{"model": "image classifier", "dataset": "simulated fluorescence microscopy of cells", "train_examples": 195000, "image_size": 64, "crop_scale_min": 1, "horizontal_flip": true, "translate": 0.06, "rotation_deg": 10, "cutout": 0.25, "targets": ["look", "cells"], "num_classes": [8, 4], "arch": "vit", "norm": "layernorm", "norm_position": "pre", "hidden_act": "gelu", "mlp_ratio": 4, "head_dim": 64, "fused_qkv": true, "bias": "all", "qk_norm": false, "parallel_block": false, "inner_norm": false, "patch_size": [4, 4], "conv_stem": false, "layers": 12, "width": 160, "positions": "learned", "pooling": "class_token", "mixing": "mixup", "label_smoothing": 0.1, "loss": "binary_cross_entropy", "init": "trunc_normal_002", "residual_init": "zero_last", "optimizer": "muon", "muon_scale": "spectral", "learning_rate": 0.036, "momentum": 0.95, "nesterov": true, "orthogonalizer": "newton_schulz_5", "adamw_lr_other_params": 0.0017, "max_grad_norm": 5.0, "max_steps": 6200, "batch_size": 256, "epochs": 8.1, "lr_schedule": "wsd", "decay_fraction": 0.4, "final_lr_fraction": 0, "warmup_steps": 180, "weight_decay": 0.02, "adamw_weight_decay_other_params": 0.05}
Rows from block 2 of a small image classifier, named by matrix and row number. Rows with one number belong to one neuron. Each number is 50 + 12 x the weight over its row's rms, rounded and kept within 0 to 99. All counts start at 0. After the name is the row's rms in percent of the matrix's.
After each neuron's rows are labels from the 100 images, of 14848, where the neuron reaches its highest value: "peak on" is the class under the peak. Only what is clearly more common there than usual is listed. The data: simulated fluorescence microscopy of cells.
# fc1: MLP up (model.blocks.2.mlp.fc1.weight, 640x160), inputs 0-79
# fc2: MLP down (model.blocks.2.mlp.fc2.weight, 160x640, transposed), outputs 0-79

fc1.363 069:48 39 53 66 51 65 47 59 46 59 49 49 58 66 60 29 79 54 67 56 32 32 49 42 38 24 35 58 54 49 77 56 76 52 48 37 39 47 60 47 41 48 47 17 31 42 62 45 79 36 49 52 53 57 41 36 53 44 63 40 27 45 39 63 61 62 50 56 52 47 54 40 57 52 41 46 35 41 73 42
fc2.363 065:56 43 44 57 47 15 38 51 44 74 78 51 41 52 63 46 25 58 44 55 44 36 24 56 52 38 39 26 23 62 38 62 50 36 41 69 55 61 29 56 46 65 49 66 61 57 33 42 36 70 54 46 45 69 57 63 47 55 42 69 56 36 73 33 64 28 58 40 57 39 69 50 58 63 66 72 46 45 33 55
peak on: cytoplasm

fc1.469 127:49 47 43 61 56 47 51 60 65 62 62 52 34 70 24 47 55 37 24 47 58 54 29 52 66 51 65 51 61 52 52 69 43 59 46 58 54 57 58 38 55 36 13 46 38 55 54 53 42 41 71 53 10 49 56 53 50 63 37 48 41 45 54 55 41 37 56 50 46 55 64 24 61 70 43 31 57 46 50 40
fc2.469 134:48 50 63 26 42 57 36 38 50 41 49 50 69 46 71 55 55 44 62 62 58 45 60 50 37 47 74 57 38 30 34 44 60 32 59 58 54 39 36 55 42 63 70 47 52 56 49 60 66 36 49 40 65 34 38 48 47 41 45 48 48 45 59 56 50 36 58 60 59 76 49 77 66 49 67 45 37 40 31 58
peak on: nucleus

fc1.385 172:55 45 54 33 60 45 32 58 50 72 36 53 17 41 39 53 64 54 55 47 41 52 47 70 69 70 57 52 61 50 45 54 60 49 29 36 42 55 63 43 48 58 49 62 35 50 24 51 56 45 65 69 35 45 47 42 43 41 51 56 81 45 49 42 37 72 46 53 56 51 60 38 50 58 38 31 30 33 53 48
fc2.385 167:59 67 52 63 62 41 38 49 67 74 54 60 76 58 75 50 48 76 60 46 36 41 31 31 24 49 51 72 51 45 60 40 50 42 42 45 47 42 57 61 37 34 50 49 51 51 53 55 69 44 30 59 68 39 68 54 41 49 41 55 48 47 60 50 45 27 58 44 52 46 42 50 44 25 70 49 49 66 55 26
peak on: nucleus

fc1.572 147:47 80 62 47 57 56 48 43 52 54 51 24 65 64 47 67 67 59 63 52 32 49 36 53 24 80 61 42 64 53 47 46 60 52 49 33 52 55 66 51 65 40 78 63 43 53 53 52 23 61 55 30 55 52 52 43 39 45 23 40 55 12 71 47 40 61 50 45 54 46 47 50 46 47 38 40 40 54 60 54
fc2.572 159:62 39 41 56 59 42 30 50 57 62 48 64 46 22 27 45 50 53 50 69 50 59 73 45 56 39 76 58 48 46 43 53 70 50 34 43 54 60 71 58 52 51 30 60 35 75 40 37 45 63 34 41 64 52 32 46 57 55 55 55 52 51 60 41 35 55 51 56 32 72 52 41 51 50 51 30 49 48 58 43
peak on: cytoplasm; nucleus

fc1.454 015:36 52 58 32 37 54 43 57 65 10 47 50 37 37 56 49 38 52 52 50 25 66 43 46 60 48 47 62 49 50 41 38 43 39 58 32 87 40 40 57 42 46 64 49 34 56 34 47 60 63 66 58 48 30 44 46 59 34 37 60 32 69 70 52 37 49 54 43 55 59 60 47 53 59 35 73 49 51 61 47
fc2.454 015:53 38 47 60 51 46 53 49 47 62 67 60 50 67 47 49 49 43 49 39 55 37 31 33 56 44 62 32 50 53 59 50 52 60 52 60 34 54 54 49 44 53 36 60 52 43 80 56 42 42 38 44 28 68 54 57 53 51 76 40 43 41 20 53 64 44 54 46 68 40 48 60 35 33 41 36 44 42 38 53
peak on: cytoplasm

fc1.411 142:45 23 62 45 42 55 63 64 54 44 59 41 58 55 44 29 39 60 43 62 43 59 54 75 47 40 56 61 29 48 41 43 68 46 61 51 64 65 21 50 63 45 65 35 52 59 66 46 32 63 71 49 38 60 48 65 33 57 51 39 27 56 34 51 56 34 61 19 51 55 75 50 52 47 52 48 59 43 59 47
fc2.411 155:53 60 61 59 46 37 49 49 48 46 28 41 61 55 43 30 44 55 34 62 50 22 49 54 39 83 47 57 77 40 56 42 30 46 56 52 40 45 62 56 42 36 27 39 76 41 48 62 60 56 53 64 63 54 45 40 58 62 56 50 67 63 42 81 40 54 39 45 54 60 50 53 44 45 62 71 43 45 42 49
peak on: nucleus

fc1.507 139:47 44 55 64 51 49 51 62 52 50 51 64 33 49 51 24 51 50 26 55 41 63 39 52 51 53 64 67 56 60 57 58 47 67 38 70 59 43 38 47 49 30 53 41 53 46 52 52 43 64 60 50 32 51 51 68 40 60 61 35 43 53 54 49 38 33 45 41 35 42 55 50 63 74 40 41 55 57 64 42
fc2.507 153:47 55 58 38 49 58 41 43 45 45 34 41 64 70 61 53 50 37 44 58 39 49 62 43 58 61 65 46 36 38 50 50 46 28 47 51 62 47 52 52 41 48 26 57 53 40 60 44 58 27 42 24 49 30 33 30 64 62 42 47 70 66 31 75 58 47 52 39 53 85 52 58 52 48 45 43 46 32 52 62
peak on: nucleus

fc1.342 127:44 58 48 49 48 68 67 39 35 41 55 58 65 56 45 68 16 53 32 46 54 42 47 56 44 71 71 51 56 37 43 40 49 55 37 81 48 53 35 45 63 54 41 53 58 60 44 49 42 35 36 41 50 33 48 51 57 77 55 36 51 34 49 37 41 63 26 42 37 45 64 69 45 37 53 63 55 50 39 38
fc2.342 119:36 43 52 56 64 46 50 45 65 74 63 64 38 40 59 37 42 37 43 52 51 35 76 33 56 35 31 42 53 48 31 58 58 46 65 44 57 27 59 70 44 29 28 40 41 45 48 63 60 62 59 55 41 68 37 54 56 50 52 62 65 52 50 65 47 38 72 69 47 72 50 32 32 51 34 44 56 62 55 79
peak on: cytoplasm

fc1.331 039:58 52 59 50 38 54 62 50 54 26 68 48 52 61 43 52 71 50 51 48 32 38 38 41 32 43 39 33 54 47 42 53 63 43 56 47 70 53 36 59 40 37 49 24 82 52 52 69 52 55 41 60 35 56 43 47 65 55 40 38 49 46 42 52 36 66 55 40 60 70 63 36 43 57 29 54 34 36 56 56
fc2.331 040:47 41 32 50 54 35 56 43 44 40 55 47 47 48 38 34 45 60 62 48 57 47 48 56 68 55 40 35 37 41 42 42 51 51 49 66 29 59 61 74 76 69 64 56 83 31 45 23 52 60 55 32 53 52 42 46 41 64 49 41 42 58 61 40 53 50 53 56 65 42 33 68 38 82 45 51 33 53 43 53
peak on: nucleus

fc1.269 125:72 40 61 68 52 65 49 57 51 66 56 40 43 23 50 44 39 54 61 64 54 37 28 65 47 55 64 55 52 56 58 54 53 48 56 54 60 33 42 34 24 67 70 42 41 31 47 58 51 59 44 41 60 58 57 30 68 03 58 60 49 36 51 60 51 51 52 59 37 38 54 47 46 46 53 60 63 43 52 55
fc2.269 113:42 36 75 44 50 64 53 63 50 36 52 69 57 42 35 36 48 57 39 49 66 39 68 69 28 41 58 54 66 49 41 57 55 56 55 58 57 52 59 57 51 34 43 65 44 53 48 52 36 55 40 49 45 47 35 69 40 58 58 40 26 47 61 35 66 59 45 41 39 27 55 62 64 40 37 49 41 51 21 62
peak on: nucleus

fc1.458 022:65 62 66 44 58 62 48 59 63 56 66 59 52 32 44 76 39 50 57 63 53 44 58 51 49 57 50 54 65 58 56 32 54 61 58 70 41 53 46 62 61 43 59 53 47 75 37 40 71 48 42 52 49 70 51 54 32 37 41 66 32 31 60 45 50 32 57 56 42 81 49 58 36 41 51 44 23 49 54 69
fc2.458 021:66 35 43 29 43 47 50 59 59 24 32 53 51 43 35 71 30 67 36 31 52 67 41 40 31 48 57 49 62 24 40 26 52 52 46 49 33 54 71 52 60 71 58 54 39 54 47 43 54 64 55 44 33 53 58 49 35 73 54 22 35 50 54 41 44 45 62 61 65 62 28 56 28 60 57 25 51 52 65 55
peak on: cytoplasm

fc1.346 141:76 28 56 54 38 54 40 59 56 58 46 67 41 60 48 51 45 61 42 42 67 53 47 61 44 42 55 63 79 53 44 37 52 73 51 26 48 62 60 64 52 56 52 34 42 32 63 31 32 48 43 67 43 61 62 49 32 52 43 46 53 63 28 50 30 21 41 47 61 47 58 41 61 60 57 63 72 56 33 35
fc2.346 149:65 59 42 42 56 55 45 51 69 40 39 74 61 39 55 24 62 59 43 62 70 41 78 39 55 54 47 42 48 28 65 66 37 40 50 49 63 42 45 58 36 47 40 52 69 39 38 55 39 61 48 47 62 31 46 46 46 60 71 58 78 35 44 59 38 72 67 46 56 44 46 39 52 24 47 61 28 51 68 59
peak on: cytoplasm

fc1.166 130:42 38 68 58 42 54 59 35 26 54 62 30 45 54 67 51 44 54 54 48 51 46 41 41 35 26 41 59 45 50 48 60 54 40 68 38 64 62 36 40 59 45 72 43 36 41 43 36 56 68 43 66 46 47 50 60 60 57 26 44 58 42 66 73 50 36 42 50 51 32 38 41 41 60 47 55 38 35 28 47
fc2.166 130:55 39 49 41 43 56 54 71 42 41 35 48 65 55 42 49 70 68 63 56 57 54 44 51 46 52 31 82 57 53 51 57 61 56 46 54 44 43 43 60 52 52 58 59 76 42 59 56 46 39 57 59 63 43 68 41 46 32 66 51 40 49 43 72 32 38 40 52 66 50 51 38 26 57 39 24 49 58 47 46
peak on: nucleus

fc1.72 078:37 60 50 42 49 51 48 46 38 39 44 66 65 40 41 65 48 53 62 64 28 65 51 61 37 57 48 29 32 42 45 52 36 49 41 51 44 48 32 63 51 51 68 50 57 38 41 52 46 34 62 22 27 51 41 60 38 47 63 55 37 52 46 33 58 61 66 55 58 53 50 30 45 45 66 66 58 28 53 65
fc2.72 081:49 37 76 49 64 56 64 55 64 41 45 45 46 30 57 23 43 39 44 58 43 52 42 66 41 51 56 54 55 33 64 63 79 52 36 43 45 46 78 57 60 57 34 37 53 41 51 53 46 52 57 42 71 51 53 33 48 45 53 34 54 66 41 39 62 41 67 51 52 59 40 34 55 58 51 39 62 72 50 38
peak on: nucleus

fc1.501 196:64 65 57 50 47 45 53 34 57 47 42 59 60 54 61 84 71 38 46 52 47 30 53 46 51 53 59 56 58 48 47 54 33 45 65 55 51 50 50 60 55 25 52 66 42 56 40 47 76 61 49 52 41 32 63 48 53 66 35 66 48 59 55 31 45 46 66 58 49 22 34 43 50 49 54 41 37 63 49 22
fc2.501 181:57 55 41 61 48 53 59 32 52 59 35 43 62 44 38 34 44 73 54 72 43 60 70 50 68 27 56 36 38 37 65 44 62 40 39 52 34 42 62 48 55 52 38 43 57 67 23 48 44 63 54 54 45 73 34 60 34 45 56 47 43 60 59 66 62 64 38 61 55 55 44 23 28 39 50 51 50 60 31 58
peak on: cytoplasm

fc1.81 140:60 43 60 37 67 77 53 25 45 58 55 71 54 51 46 52 55 62 56 60 28 49 50 32 51 53 58 52 34 51 57 38 37 62 58 46 40 50 63 79 54 37 47 57 27 35 41 51 60 77 47 36 51 41 66 48 28 63 36 56 35 40 47 61 54 42 67 47 69 34 53 26 50 62 49 67 34 38 46 55
fc2.81 144:44 64 46 46 43 65 57 48 45 47 38 37 37 59 54 62 42 63 37 62 39 55 26 71 58 49 21 49 56 50 62 34 55 51 49 55 33 31 57 52 53 55 70 67 28 72 52 35 57 46 32 55 66 62 33 58 57 46 34 52 55 53 37 56 39 57 38 43 27 68 71 53 65 42 60 42 69 30 38 38
peak on: cytoplasm

fc1.574 184:67 40 51 50 55 56 50 59 39 14 40 63 63 38 72 56 54 48 42 47 40 65 51 34 56 53 54 46 55 45 66 30 38 58 55 41 54 36 60 43 61 34 50 66 66 52 57 55 39 59 59 74 47 67 53 52 46 49 64 85 38 43 46 46 54 40 43 27 42 30 62 57 56 57 61 46 60 39 50 37
fc2.574 171:46 40 36 57 62 54 55 64 35 43 60 43 54 59 36 30 53 67 60 67 59 36 31 53 35 54 49 40 54 39 63 58 46 45 59 36 56 68 39 47 21 66 59 56 40 70 39 55 57 48 42 31 43 36 29 44 47 27 28 39 56 69 61 45 51 54 39 70 61 42 26 58 43 67 57 63 57 54 60 62
peak on: cytoplasm

fc1.114 067:64 47 50 44 63 33 46 57 79 59 56 56 36 45 46 63 52 38 62 47 38 56 43 38 48 51 44 80 63 39 45 54 40 43 41 44 47 52 32 40 46 28 54 65 44 44 50 75 49 48 36 59 58 55 50 53 43 64 48 75 56 61 62 20 34 74 25 47 35 46 66 46 41 50 43 24 24 37 60 35
fc2.114 075:40 62 51 64 52 49 36 40 77 79 37 67 47 67 30 60 52 33 51 54 46 51 54 32 54 58 35 63 49 56 57 55 52 57 52 48 36 49 58 50 41 65 56 36 69 70 40 36 53 59 54 36 35 37 47 39 50 44 52 69 55 59 62 50 52 53 70 44 49 59 46 28 47 47 49 45 37 44 11 46
peak on: cytoplasm; nucleus

fc1.295 015:39 52 50 43 55 44 45 51 43 55 72 50 42 51 52 34 36 28 60 48 66 48 65 42 40 63 47 65 56 81 50 58 49 25 40 37 37 57 36 62 31 64 51 50 41 36 53 33 49 41 54 39 33 43 41 43 56 71 53 52 50 43 60 67 48 46 27 53 50 35 54 56 71 58 61 39 49 56 43 72
fc2.295 018:38 35 39 46 31 54 76 51 54 45 76 47 35 42 59 42 35 40 51 37 50 48 46 43 35 59 45 55 50 57 48 38 54 33 42 40 30 56 53 50 30 75 54 33 49 38 73 32 40 52 45 34 28 54 52 53 50 66 60 44 30 56 58 65 50 30 54 44 66 25 53 50 45 48 59 37 50 52 40 63
peak on: cytoplasm

fc1.322 131:37 57 52 48 64 51 55 40 43 21 63 79 44 37 58 49 52 53 74 39 49 50 46 33 48 65 54 43 40 43 42 59 56 45 40 56 53 61 51 48 55 54 53 67 52 63 41 75 45 54 64 38 62 74 49 23 54 41 38 45 37 41 53 48 49 74 72 61 51 44 23 78 62 49 49 41 37 54 58 55
fc2.322 132:55 49 51 56 46 73 56 47 60 62 19 37 41 62 38 46 51 36 71 66 64 64 57 49 54 42 47 61 49 35 40 60 33 59 76 54 43 19 71 68 23 44 49 48 62 52 49 49 47 71 44 57 50 50 49 52 43 65 48 31 61 39 57 72 49 60 50 38 31 43 59 33 58 27 55 50 36 44 60 62
peak on: cytoplasm

fc1.300 053:54 58 22 52 47 57 46 55 45 62 26 62 51 49 42 51 69 37 31 39 50 45 54 49 54 35 46 74 61 59 42 50 45 42 64 52 21 39 42 66 48 51 43 46 48 65 54 27 49 35 51 50 41 42 51 37 39 72 51 37 33 41 37 52 58 46 49 62 51 14 45 57 37 52 60 39 54 46 61 42
fc2.300 057:54 50 74 39 59 55 54 58 50 45 75 54 47 38 49 46 32 61 64 52 48 41 39 49 81 67 54 35 36 63 58 36 73 55 46 52 63 53 46 38 48 44 65 58 35 21 48 57 60 57 49 33 41 49 42 78 65 44 41 53 52 35 53 35 29 53 45 50 47 75 48 46 47 44 43 71 55 48 49 71
peak on: cytoplasm